A small multi-label image tagger, trained from scratch: activation silu, layers 14.
Rows from block 2 of a small multi-label image tagger, named by matrix and row number. Rows with one number belong to one neuron. Each number is 128 + 32 x the weight over its row's rms, rounded and kept within 0 to 255. All counts start at 0.
Before each neuron's rows are labels from the 100 images, of 14848, where the neuron reaches its highest value: "lies over" is the class under the peak. Only what is clearly more common there than usual is listed. The data: drawn human figures in many poses.
# fc1: MLP up (model.blocks.2.mlp.fc1.weight, 512x256), inputs 0-85
# fc2: MLP down (model.blocks.2.mlp.fc2.weight, 256x512, transposed), outputs 0-85

lies over: head
fc1.260 [ 91 119 116 130 122 156 119 169 175 127  30 116 113 120 187  96 141 163 118 137 142 125 111 173 107 154 148 145 144 138 159 125 120 116  60 174 142 200  89 124 167 142 107 130 171 167 122 128 126 153 165  46 106 123  75 116  78 141  81 208 154  98 120 135  98 159 117 137 120  93 184 105  57 152 117  98  97 124 119  84 148 105 114 129 126  60]
fc2.260 [205 122 110 118 127 128 116  98 117  89 138 166 111 139 126 144 148  90 111 167 179 173 126 111  88  98 122 116 148 105 176  91 130 101 137  56 161 139 109 148 116 173 189 136 147  90 164  85 139 162 127 110 104 164 145 113 127 155 143 144  88 148 153 108 118  89 105 155 147 112 118  99 131 102 113  86 133 116 133 163 124 133 148 140 177 114]

lies over: head
fc1.261 [112 140 112 149 149 142 124 137 140 164 116  83 169 121 168 126 170 104 155 151 123 127  82 129 120 144 151 170 110 115 197 136 133 124 159 203 143 140 120  92 160 218 123 212  91  98 111  74 175 114 145 118 130 133 148 109 123 180 191 123 144  58 125 201  49 158  83 105 176 122  94  69 140 133 144  84  65 161 108  77 151 126 182 160 103 125]
fc2.261 [145 156 115  99 120 171  90 146 112 105 115 123 188 139 116 163 139 115 126 200  94 137 111 148 174 147 176  58 145 181 145 112 154 114 214 112 118 135 161 107 120 122 194 141 125 113 106 216 173 106 103 153 142 160  94  84 114 183 105  57 104 104 127 105 147 160 129 143 132 113 118 159  69 129 105 158  99 167 169 147 126 113  85  72 163 120]

lies over: head
fc1.226 [158 178 131 141  98  83 112  95 103 184 161 133  93 138 136  91 120 165 121 165 142 130 115 111  77 133 129 173 163 158 143 127 163 121  86 186 165 112 118 125 123 150 125 121 147  52 149  92 115 127 103  92  85 136 108 117 160 155 140 189 131  96 100 103 101 123 123  75 114  95 113 126 107 155 113 153  46 151 147 121  92 131 135 164 115 196]
fc2.226 [122 124 105  99 139 100 142 150 156 128 147 125 188  97 144 162  98 132 181  64 115 122 135 115 112 149  76 152  71 135 125 146  94  97 136  96 159 127 103 103 159  67 197 117  72  75 109 133 113  83 114 139 131 164 173  77 116 129 113  98 208 123 138 125 109 101 186 122 105 140 158 159 149 128 152 109 135 177 105 139 126 120  88  94 115 123]

lies over: head
fc1.428 [ 82 161 163 136  87 140 105  90 122 124  99 176 146 159 147 134  98 137 127 150  71 113 188 208 122  97 116 180 147 169  93 197 156 115 197  69  81 127 128 140 113 131 118 156 138 187 120  93 126 134 150 159 114 111 135 165 106  81  78 103 128  82 113 155  90 115  94 123 111 115 133  83 130 148 169  77 112 106  86 102 100 138 110  38 159 106]
fc2.428 [108 159 130 155 138 119 125 144 165 127  72 141 146 151 112  99  68 138 150 135 167 136 142 151  78 154 121 101  74 156 154  98 122 145 123 111 144 163 138 172 126  43 131 149 116  91 130 147 110 150 166  99  96 111 171 175 123  83 128 115 127 101 140 116  85 140  94 147  63 167 134 148  85 159  92 143 180 148  72 111 156 109 115 147  35 142]

lies over: torso
fc1.486 [116  98 179 150  82  33 123 121 141 139 118 141  66 170 165 164 126 162 118 170 123 180 185 137 183  72 134 149 115  85 181 116 119 115 185 179 109 148 143 150 164 151 129 176 116 163  95 159 134 114 190 123  97  93 173 139 118  84  94 190  81 154 207 165  90 122  88 212 156 221  99 140 144 128 106 121 157 161 100  82 133 147  38 143 151  90]
fc2.486 [157 163 130 187 142 166  67 134 108  77 151 138 128 148 149 185  68 168 134  98 105  90 108  74 141  98 100  83 119 139 139 148 208 100 132 120 125 111 129 173 115  95  99 122 125 106 141  70  91 113  59 103 166  94 178 148  86  70 131 152 170 102 144 108 171 109 154  81 169  68 169 169 110 211 133  96 161 145 161 126 148 143 158 136  91 124]

lies over: leg
fc1.478 [133 150 147 133 136  79 143 112 177 161 116 104 150  61  96 116 109 112 107 126 137 128 107 132 152 168 204 156 111  96 151 157 168 139  99 152 145  92 112 147 153 147  67  79 118 147 123  99 133 157 103 133 167 113  98 104 133  61 129 134 121 155 151 110 112 119 177 153 119 159 203 142 158 114 107 136 143  86 203  52 117 119 156 187 131 169]
fc2.478 [165 133 108 151 108 115 120  91 103  84 138 141 175 139 155  62  85 131 170 114 130  91 169 155 109 106 130 134 100 116 124 119  78 117 123 139 126 134 196 134 146 133 119  65 139 183 133 148 146 117 142 120 147 171 187 109 120 103 103 123 169 168 154  82 109 101 196  88 143 144  69  78 124 119 128 134 163 130 166 137 134 137 185 125  75 111]

lies over: torso
fc1.218 [101 136 168 108  96 114 113 175 165 102 133 128 130 155 135 107 143 138 142 117  80 156 144  48 155 116  87 171 108 129 132 103 150 105 137 116  69 120 120 135 116 203 116 113 132 158  86 152 121 131 145 105 186  74 110 161 109 123  92 117 103 125  95 102 159 129  91 119 137  88 160 149 161 116 125 131 158 164 187 105 124 114 111 122 144 183]
fc2.218 [134 111 172  96 101 128 164 151  87 149 141 120  95 196 168  26 136 117  93 118 129 101 182 160 140  76 122 127 131 213 143 138  94 163 124 124 200 123 136 118 114 105 158 124 167 104 169 130  70  72  96 169 114 161 134 126 126 154  95 195 176 113  64 100  88 131 101 143 146 137 166  72 178 100 186  96 117  92 122 139 111 149  89 134 150 156]

lies over: torso
fc1.4 [137 101 144 137  71  84 124 153  91 143 133 110 120 119 100 135 146 150 156 114 122 103 189 158  43 111 142 132 104 161 110 154 185 132 141 143 156 146  98 161 187 132  92 124  86 139 115 120 204 129 114 142 131 135 111 157 140 122 146  98 103 122 170 156  99 123 133 164 126  77 166 185 186 139 115 110 177 116 115  83 187 108 102 191 143  68]
fc2.4 [128 124 126 139 119 129 151 132 157  78 147 101 108 125 150 149 176 152 136  97 115 181  34 143 165 126 136 152 139 128 108  75 111 121 135  96 112  56 172  99 117 156 161 119  99 144  37 117 166 132 118 120 161 125 150 162 149 117 139 121 174 140  78 140 109 187 165 149 106 172 185 124 154 131  95 137 141 127  56 143  73 147 138  62 100 195]

lies over: torso
fc1.62 [ 89 119 101 126 119 160 163 214 172 153 102  33 147 148 130 161 171  95 135 118 161 119 124 126 125 134 138 155 157 149 109 174  95 107 154 128 150 174 168 135 188  87 101  97 204 128 141 132  98 146 100 149 105 149 129  86 145 113 158 136 149 157 122 138 113 148 112 102 109 124 117 106  97 155 167 209 124 161  60 104 136 156 137 143 142 123]
fc2.62 [157 104 169 113  82 132  98 121 179 179 125 137 139 172 126 100 164  83 122 163 114 159 155 140 150 136 166 117 138 216  99 121 196 106 166  78 131 149  79  91 125 103 144 100 139 101 170 166 148 118 204 149 151 147 152 164  85  68 165 132 120 125 150 169  80 119 115 119 108 112 147 124 153 152 105 101 120 118 123 123 136 129  74 125 147 123]

lies over: head
fc1.372 [106 108 150 152  76  95 146  91 148 128  76 117 114 142 148  84 205  96  90 192  74 107 104 121 116 162 133 175 123 185 137 124 141 146  88 167 154  96 135 139 104 107 152 168 178 100 150 145 146 115 177 102 145  71 128 133 150 141 116 112 157 117  99 116  95 143 105 101 131 112 156 171 150 201 154 123 119 105  99 142 161 167 128 132 147 150]
fc2.372 [154 167 158  92  97 162 187 116 185 121 151 166  95 147 123 203  97 115 150 156 117 133 109 105 135 106 153 151 174 162  97 101 140 119 184 159 232 163 144 107  70 180 136 138  62  45 170 123  93 159 148 117 134 163 167 123  95 120 123 175 183 123 145 118 109 129 166 133  93  59 135 139 134 111  87  96 129  80  84 152 164  70 160 120  96 141]

lies over: torso
fc1.166 [143 137 116 146 137 101 159 141 107 170 143  97  73 122 162 121 129 163 110  97  77 129 136 161  97  62 153 136 148 166 152 141 169 104 177 162 135 121 117 160 102 121 145 174 125 163 162 135  91 115 128 135 154 115 115 164  84  66 178 119 152 146 131 171 130 134 109 176 129 128  89 116 156 173 130  96 102  96 142 138 177  50 182 170 129 150]
fc2.166 [157 115 190  66 155 125  95  78  87  71 140 120 133 101 103 156 165 113 119  80 152 106 143  97 132 101 135 146 187 153 170 150  89  64  89 149 110  46 143 103  86 169 111 133 128 140 116 165 142  67 167  99 147 160 160  96  83 124 150 190 135 137  87 166 131 146 133 172 106 157 136 115 131 158 164 118 136 122 125 144 116 217 129 133 111  61]

lies over: head
fc1.508 [179 145 115 146 117  96  97  97  94 125  65  91 182 122 144 140 145 152 106 142  99 129 114 101  80  81 182 125  89 165 121 173 100  90 100 127 142 109  76 138  94 127 131  82  88 112 147 108 181 100 122 127 139  63 122  99  85 170 170 130 163 134 128 169 154 152 158 151  97  81 180 145 121 122  94 117 157 117 107 154 137 140 143 104 143 130]
fc2.508 [105 110 163 118  63 162 115  99 198 107 122 104 126  73  65  67 168 124 119 117  74 124  99 149 158  86 130 101 149  95 147 115 164 147 164 134 148 105 119 133 124 132 157  87 147 126 139 171 117 181 109 146  64 138 132 119  38 111 138 162  64 102 171 126  70 126 109 125  81 137 135  99 193 116 179 120 142 196 162 159 170 135  82 100 175 128]

lies over: head
fc1.387 [ 65 146 188 126  84 143 105  97 124 104 147 157 116 146 161 107 186 137  71 138  66 155 156 163 185 132 140 180  93 109 123 114  80 122 119 193 114 176 138 152 115 126 143 135  66 128 115 123  47 115 133 162  81 115 149 192 131 146 152 149 148 166  99 123  51  78 138 109 107 129  83 117 148 143 181 162 100  96 117 153 112 171 159 115 118 143]
fc2.387 [ 69 138 141 114 176 110 192 152 177 169 110 127 157  51 162  89 127 125 123 125 156 113 209 124 135 133  85  90 151 115  81 165  94  86 113 134 148 174  97 119 145 104 102 148 101  96 136 125 143 124  91 104 119 136 155 187 128  97 126 141 153  79 106 178 128 110 137  90 168  34 152  92 103 135 116 162 139  89 138 151  98  93 119  94 198 139]

lies over: leg
fc1.170 [144 140 140 135  75 119 110  97 137 115 172 150 151 133 104 111 160 100 118 107 109 124 175  73 167  94 103 159  85 149 133 111  90 119 113 144  73 144 152  90 120  92 117 135 152 158 153 117 117 116  90 132 184 150 145 144 127 146 170 205 129 110 158 110 110 129 150 151 128 172 129 202 121 151 175 115 164 106  98 229 134 141 123 118 109 104]
fc2.170 [217 151 103 105 116  87 138 160 129 124 158 114  91  87 140 136 110 159 163 112 134 122 124 112  97 132 129 118 123 154 129 149 134 145 152  89 111 133  72 137  55 122 160 142 130  87 135 156 126 144  56 142 167 118 118 158 103 115 124 149 111  86 109 185 120 145 175 125 142 105  87 161  73 148 170 137 144 103 155 122 189  77  82 162 200 201]

lies over: torso
fc1.475 [ 96 121 102 121 141  94 144 140 152 118 137 152 126 164  82  95 110 171  78 105  67 136 164 145 172 144 115 135 125 160  64 163 170  98 110 108 129 160 142 111 174 140 131 123 121 123  80 119  86 126 151 192 147 163 110 143 151 154 130 154 114 131 162 121 145 180 126 132 157 143 186  93 137 157 142 190 145 115 135 161  84 183 124 135 147 213]
fc2.475 [123 165 150 136 145 125 157 103 166 143 112  97 129 137 175 112 127 119 138  96 193  99 148 166  70 159  75 122 178 142 156 137 159 155 134 149 141 145 151 152 112 153  81 105  97 148 101 110 100 152 167 105  61 147 138 148  45 124 108 171 164 206 156 160  74  77 117  84  81  92 117 158  42 160 128 152 142 122  77 148 148 126  76 141 117 132]

lies over: torso
fc1.214 [144  95 108 156 109  87  43  92 139 149 140 149 135  92 186 145  73 147 180 130 126 186 162 103  89 118 119 149 153 107  58  43 109 157 147  84 144 150 100 144 129 129 142 102 132 182 127 162 107 144 126 124  88 111 129  97 103 120  90  90 110 173 124 238 132 156  93 142 146 139 144 154 161 143 103 127  87 136 156  58  79 117 101 130 175 119]
fc2.214 [130 123 137 126 117 166 145 116  71 125 132 135  84 176 124 145 164 136 150 103 122 136  88 151 144 143 153 109 147 106 152 114 170 150  71 147 136 161 200 118 108 105 182 131  74  88 171 186  80 166 143 102 158  81 155 198 129  83 195 200  73 128 173 157 128 117  66 128  97 125 114 114  93  81 138 149 168 130 182 167 170 165  88 146  92 153]

lies over: head
fc1.391 [ 80 125 161 126  94 125  98 131 138 163 111 106 163 163 146 127 154 151  34 124 134 146 123 106  77 153 105 115  82 112 151  89 110 104 158 178 157  95 130  80 161 141 191 142 106  78 154 105  98 102 115 184  72 111 168 147 203 139 127 136 129 106  91 157 122 155 193 128 167  96 133 139 108 127 178 171  34 104 117 173  76 134 140 105 161 166]
fc2.391 [152 148 150 131 166  99 124 114  47 124  98  86 131 134  60 148 167 143 157 122 110 166 135  83 193 129 110 139 129 100 200 126 128  63 107 110 175 106 138 111 139 114 123 121 124 119 150 119 128 156 137 165  50 160 162 185  92  87 121 119 155 112 162 132 137 149 108 209 115  88 160 116 125 166  99 153 170 176 106 132 172 107 137 174 147 142]

lies over: head
fc1.474 [ 67 251 105  78 106 140 121  52 127  89  57 112 116 189 122 119 179 112 142 146 144 107 148  91 117 100 162 162 101 164  95  95 111 172  99 121 145  95 176 165 106 170 142 117 186  54 163 128 141 129 104  92 175  93 173 139 111 175 131 139  35  85 120 137  84 186 140 159 160 121 101 108 150 177 139 126 101 103 159 109 132 126 114  93 162 125]
fc2.474 [183 122 179 136 104  90  84  81 133 100 127  77 126 198 144 171  88 120 115 148 119 109 152 147 159  93 127 123 106 127  99 127 142 153  80 100 177 172 147 117 188 128 120 138 137 143 135 177 141 161  82  72 164 129 130 100  75 131 106 169 143  82 109  95 119 186 129 144 149  66 163 140 138 136 174 133  80 147 141 146 124 107  93 123  90  89]

lies over: head
fc1.476 [136 140 108  83 118 127 183  64  97 109 126 149 142 139 172  74 110 132 119 179 118 134 114 114 111 146 130 133 161  79  95 115 174 140  84 132 156 151 108  69 172  65 125 130 104 118 186 112 110 144 103 177  97 140 118 110 118 141 171 131 154  84 163 165  78 180 134 118 135 141  50 123 195 160 100 127 134 165 147 164 134 184 150 125 178  92]
fc2.476 [158  87 107 148 189 126 148 164 150 126 135 100 134 144 122 140  88 131 109 181 120  44 125 145 184 154 131 105 120 113 146 126 116 107 146 132 131 131 161 110  76  96 109 150 149 138 169  94 107  86 181 112  91 131 104 142 104 110 101 123 125 120  76 126 153 125 126 161 128 113 142  82  65 143 116 194 160 118 100 116 119  77  93  46  80 105]

lies over: leg
fc1.205 [102 134 148 164  66 150 133 185 154 114 131 145 134 131 177 143 130 107 120 122 149 137 144 150 111 156 140 181 134 129 151 169 130 131 121 121 185 144  95  95 149 133  81  57 148  92 153 101 134 120 190 126 134  96 109 132 136 149 155  83 141 134 167  68 206 144 109 188 150 173 121 134 190  52 150  83 134 105 121 143 187 140 107 219 137 108]
fc2.205 [137 124 156 152 141 125 158 107 124  93 160 106 141 102 149  72 149 116 130  87 131 161  84 111 133 165  56  58  93 132 110 113 147 169 102 144 204 164 105 150 131 138 133  34  86 155 194  74  51 127 162 105 144 150 147 108 137 104 126  93 113  92 151  90 102 135 117 148 150 134 122 183  84 123 152 141 102  71  79 122 150 112 106 107 150 162]

lies over: leg
fc1.139 [ 71 139 108 156 177 137 160 136 168 123 121 146 108 131 168 109 144 119 138  79 161 151 113 169 106 120 153 145 108 146 142 174 130 134 115 177 130 146 135  95 111 100 128 116 137 126 141  80 160 136 125  82 142 153  98  96 118 161 137 163  46  85 152 142 114 116  84 174 119 104 155  90 188 175 100 127 110 106 184  65  61 115 159 122 140 150]
fc2.139 [204  69 134  97 167 198 133 153 129 133 141  86 126 113 105  82 109 129 165 100  92 125 128 121 168 154 127 126 133 166  92 111 155 149 111 154 111 151 114  73 111 162 108 134 151 127 150  83 125  91  92 138 132 130 128 139 103 216 128 167 109 168  87 146 111 117 141 117 104  78 181  84 129 101 173  83 118  80 118  81 128 161 160  86 157 175]

lies over: torso
fc1.54 [ 70 152 112  73 174 112 120 142 133 139  85 144 183 122 135 154 144 104 175 123  97 126 132  63 155 188 100  87  55 117 111 168 109  90 133 102 156 143 141 141 137 180 173 112 161 163 144 141 118 216 126 112 116 106 173 111 184 137  76 162 173  96 108 173 150 107 158 135 127 130 107  99 172 151 125 179 133 124 149 117 105 194  46 120 164 185]
fc2.54 [142 159 194 132 153 167 129 125 170 108 129 166 115  72 156 158 141  97 127 140 140 130 136 157 102  90 145 175  89 126 149  80 160 130 165 102 183 141 112 111 111  15 106 123 112 144 151 105 189 144 147 169 130 137 142 147  96 167 129 143 116 154 121 152 151 131 131  90  63 147  92 159  78 119 173 167 177 169 157 141 125 191  77 152 220 109]

lies over: head
fc1.203 [138 146 146 165 139  86 146 143 117 112 103 158 179  79 170 116 136 136 141 109 175  85 148 102 141  49 108 131 111 131  97 104  85 153 118 134  92 118 152 111 162 130 117 133 131  97 138 161 128 156 145 140 122  69 157 101 103 104 222  80 101 175 161 127 122 142 138 130 110 201  54  96  85 142 171 193 124 160 145 159 189 157  98 154 154 152]
fc2.203 [170  84 150 165 132 138 166 135 167  85  77 123 127 119  95  92 158 125 151 121 141 120 174 107 109 104  78 128 179  79 154 117 160 117 137 163  85 134 151 115 171 147 103 157 168  61 136 133  93 112 108 144  85 122  97 179 108 119 129 111  75 163 174 151 123 155 117 145  79 121 127  88 106  98 126 150 157 127  96 109 158 155  84 128 155 107]

lies over: leg
fc1.469 [118 160 147 147 139  63 141 137 173  78 121 124 126 134  97 161 118 167 159 142 137 158 159 111 112 114 145  75 145 104 161 162 118 128 125  85 192 124 160  90 147 113 134 139 168 122  83 158  69 142  42 114  58 127 112 105 169 230 112 126 146 181 155 142 193 165 163 111 147 145 145 164 134 107  98  92 144 158 190 163  40 102  89 164 102 120]
fc2.469 [137  29 118 109 145 107  80 114 101  90 127 103  87 184 148  94 151 158 150 116 121 166 180  80 132 108 130 114 113 126 169 106 153 170 110  84  82 180  80  95 100 117 111  70 154 103 119 115 139 107 153 130 145 155 109 106 126 137 164 133 105 109 101 117 130  72 107 133 115 156 115 161 185 147 105 166 133  84 152 134 123 114 139 153 132 128]

lies over: torso
fc1.71 [ 84 163  92 143 123 174 165 147 117 132 171  83 122 123 151 170 169 139 172 167 107  95 114 130 121 171 117 124  99 205 124 143  67 138 126 143 178 113 174  90 176 150  84 158 110 134 119 136 126  65 176 197 110 130  82 127 168 156 103 106 101 129  98 156 116 103  79 123 109 102 119 133  96 134 118 109  95 125 106  93  82  92 199 155 175 155]
fc2.71 [153 152 154 130 132 103 132 127 108 107 128 165 130  78 108  73 135 124 111  86 174 143 154 102  70  90 123 134 110 221 167 176 157 111 145 183 162 100  92 141 162  68 157 110 147 165 151 112 157 133 148 143 120 152 167 152  90 127 147 166  84 157 173 134  87  19 131 148 116 117  86 117 104 115 188 139 145 158 145 125 125 110  96 167 140 141]

lies over: leg
fc1.187 [132 102 105 186  96  96  90 106 146 121 167 116 124 129 154 123 155  99 134 113 120 143 165 204 170 104 110 155 102 133 122 172 127 131 118 118 134 162 139  85 136  92 106 157 137 149 125 111 154 154  76 129 163 109  73  90 161 129 112 138 145 142 107 151 110  71 169  68 156 125 133 146  93 144 154 166 124 102 192 138  69 106 117 143 100  95]
fc2.187 [143  85  90  87 138 108 122  62 173 136 104 129 196 141 126 100 100 126 118 128 156 117 177 171  64 116 118 169 141 115 151 127 140 138  81  96 192 111 124 112 181 152  84  96 106 126  86 168 178  82 157 100 118 175  91  93 125 154 193 145 161 148 100 125 113 223 160 157 120 128 158 100 154 165 152 137 174 108 147 151 125 137  81 113  70 134]

lies over: leg
fc1.198 [169 151 143  89 143 146 107 136 100 149 131 125  88 155 153 170 141 102 140 106 137 164 158 140 126 103  76 181  93 179 115 196 162 189 169 154 156 113 106  72 105  69 158 109 129 163 149 146 153 143 126  74  55 154 129 171  86 138 118 165 112 135 151 158  71  94 112 148 126 116 171 135  62 112 162 130  93 168 190 126 178 148 106 148 141 159]
fc2.198 [146 154 133 161 155 175 153 150 195 129 196 130 156  94 136 104 167  89  84 116 145 169 171  95 156 146  99 173 118 129 154 107 141 133 128 109 134 124 151 148 154 109  77 107 146  68 121 114 142 145 162 104 168  86 140 170 158 118 139 206 122  88 130 132  74 160 131 156 134  77  98 107 148 116 128 121 114  75 198  86 140 100 186 122 145 154]

lies over: head
fc1.195 [140 142 152  97 134 146 144  92 125 133  89 186 144 121  94 174 105 158 169 121 134 181 200 178  87 155 158  97 134 150  75 133 182 127 148  99 149  84 109 137 162 175 116  96 118 152 153 132 165 131 115 103 150  99 110 130 144 157 144 145 114 164  72 101 129 223 124 146 132  92  88 122 182 145 205  69 170 124 186 171 130  42 125 167 124 114]
fc2.195 [126 103 252 129 180 118 181  87 106 116  85 117  79 170 103 140  79 121  82 151 133 112 169  98 122  94 170 228 130 153 140 112 134 136  86 163 168 185 106 144 152 165 139 110 115 200 117  75 115 102 112  90 154 167 117 105 138 107 139 202  90 175 119 152  93 105 122 153 154 163  92 145 101  88 164 179 105 142 182  99 122  96 135 172 219 135]

lies over: leg
fc1.16 [ 85 126  99 138 148 133 159 118 146 177 114 157 188 107 143 101  95  80 118 133  61 149 155 111 105 136 145 149  75  71 107 119 147 137 172 101 112 138 128 156 156  54 184 113 102 187 118 133 128 201 143 204 133 143 162  99 116 134 127  69 210 145 149 119 158  86 170 123 104 150 158 129 120  74 115 106 162 101 152 102 182 170 106 177 132 201]
fc2.16 [122 101 161  57 104  50  97 166 131  65 165 119  92 162 164 146 102  91  96  97 162 138 180  98 111  48 121 135 123 127 110 111 150  91 102 129 118 146 156 148 137 155  77 121 216 171 153 101  77 148 168  99 174 168 166 129 159  97 156 158 119 152 118 172  77 147 129 148 161 128 152 128 148 171 158 176  97  80 158  99 117 165 128 119 133  60]

lies over: head
fc1.238 [111 126 153 103  69 144 107  93  86 137 152 172 116 116 180 167 145 142 150 124 154 115  53  90  97 123 160 137 134 124  81 147 127 133 153 144 142 140 146  99 137 116 206 127 125  65 139 145 135 188  85 166  90 147 122 152 172 140 134 198  72 149  81  75  81 146 135 146 119 162 178 139 127 167 129  50 106  93  97  66 128 119 111 105 149 144]
fc2.238 [107 149 192 127 128 151 170 133 148 129  93  98 116 113  96  95 150  91 179 151 122 112 161 130 115 163 129  80 111 119 127 157 111 133 128 139 100 114 157 187 148  98 160 111 151 210 100 141 139 130 118 141 134  83 162 111 101 139 150 158 111 148 132 122 165 115 118 110  84 131 128 140 113 101 114 210 132 121 139  92 102 144 120 116  68  78]

lies over: leg; torso
fc1.288 [127 150 137 158 108 117 112 151 141 116 131 106 135 191 116 135 104  92  51 121 163 155 152 133  57 136 114 129 141 143  94 115 116 114 137 181 116 139 137 167  98  80 117 184 153 160  83 131 171 121  92 136 135 114 110 119 163  99 100 102 129 148 128 165 198 129  97 134  84 127 170 223 144 158 123 125  95 132 155 198 108 150 122 126  97  96]
fc2.288 [121 136 156 154 156 116 163 123 134 101 104 136  75 136 129 116 148 153 146 120 106 156 119  88 106 112 174 120 100 179  94 143 143 135 129  96 131 175  92 149 135 107 110 136 136 135 117  70 106 141 112 114 141  81 118 106 126 113 152 140  57 106 115 179  71 168 149 135 149 150 178 197 114 161 146 192 160  92 151  87  87 166  84 124  72 144]

lies over: leg
fc1.440 [160  75 138 117 175 152 163 140 148 107 159  89 140  96 117 127 142 190 136 150 181 172 110  96 104  98 125  58 169 123 139 123 101 125 118 161  91 172  70  91 182  58 135 174 151 119 127 119 109 134 180 120 202 118 134 115 103 127 145 122 129 112 134 141  64 123 140  91 180 147 182 106 118 165  95 126 125  99 139 108 117  95 134  97 135  95]
fc2.440 [159 161 120 120 163 101 108  83 133 100 108 129 150 154 115 120 139 162 143 144 180  87 142 119 149 111  82  78 157 122 126 113 140 142 138 150 143  82 104 101 118 170 119 129 145 115 118 120 130 122 137 154 149 136 105  92 154 124 119 114 134  83 163  99 126 159 153  46 103 114  79 121 111 113 115 103 166 122 101 180 114 169 133 140  77 114]

lies over: head
fc1.178 [122 113 132 139 137 146  34 119 126  92 149 134 131 144 124 144 165 112 158 132 120 105 119 117 155 139 165 155  78 155 145  70  84 137 110 111 106  75 147 121 134 184 103 127 159  73 108 135 199  86 154  69 131  96 108 110 152  70 138 177 125  95 124 142 130 151  73  66  71 113 137 186 131 122 150 109 104 181  75 128 117 178 157 143 128 120]
fc2.178 [ 84 138 130  74  76  76 106 172 124 153 119 109 155 177 160 127  68  79 134 146 131 157 174 108 127 126 129  87 105 127 106 117 156  86  52  93 120 117 102 130 161  73 119 179 144  84 185 173 172 126 113  99 134 133 153 115 172 183 107 142 151 152 141 173 107 125 157 115 159 133 183 101 112 128  98 112 104 107 134 134 168  87 102 100  99 120]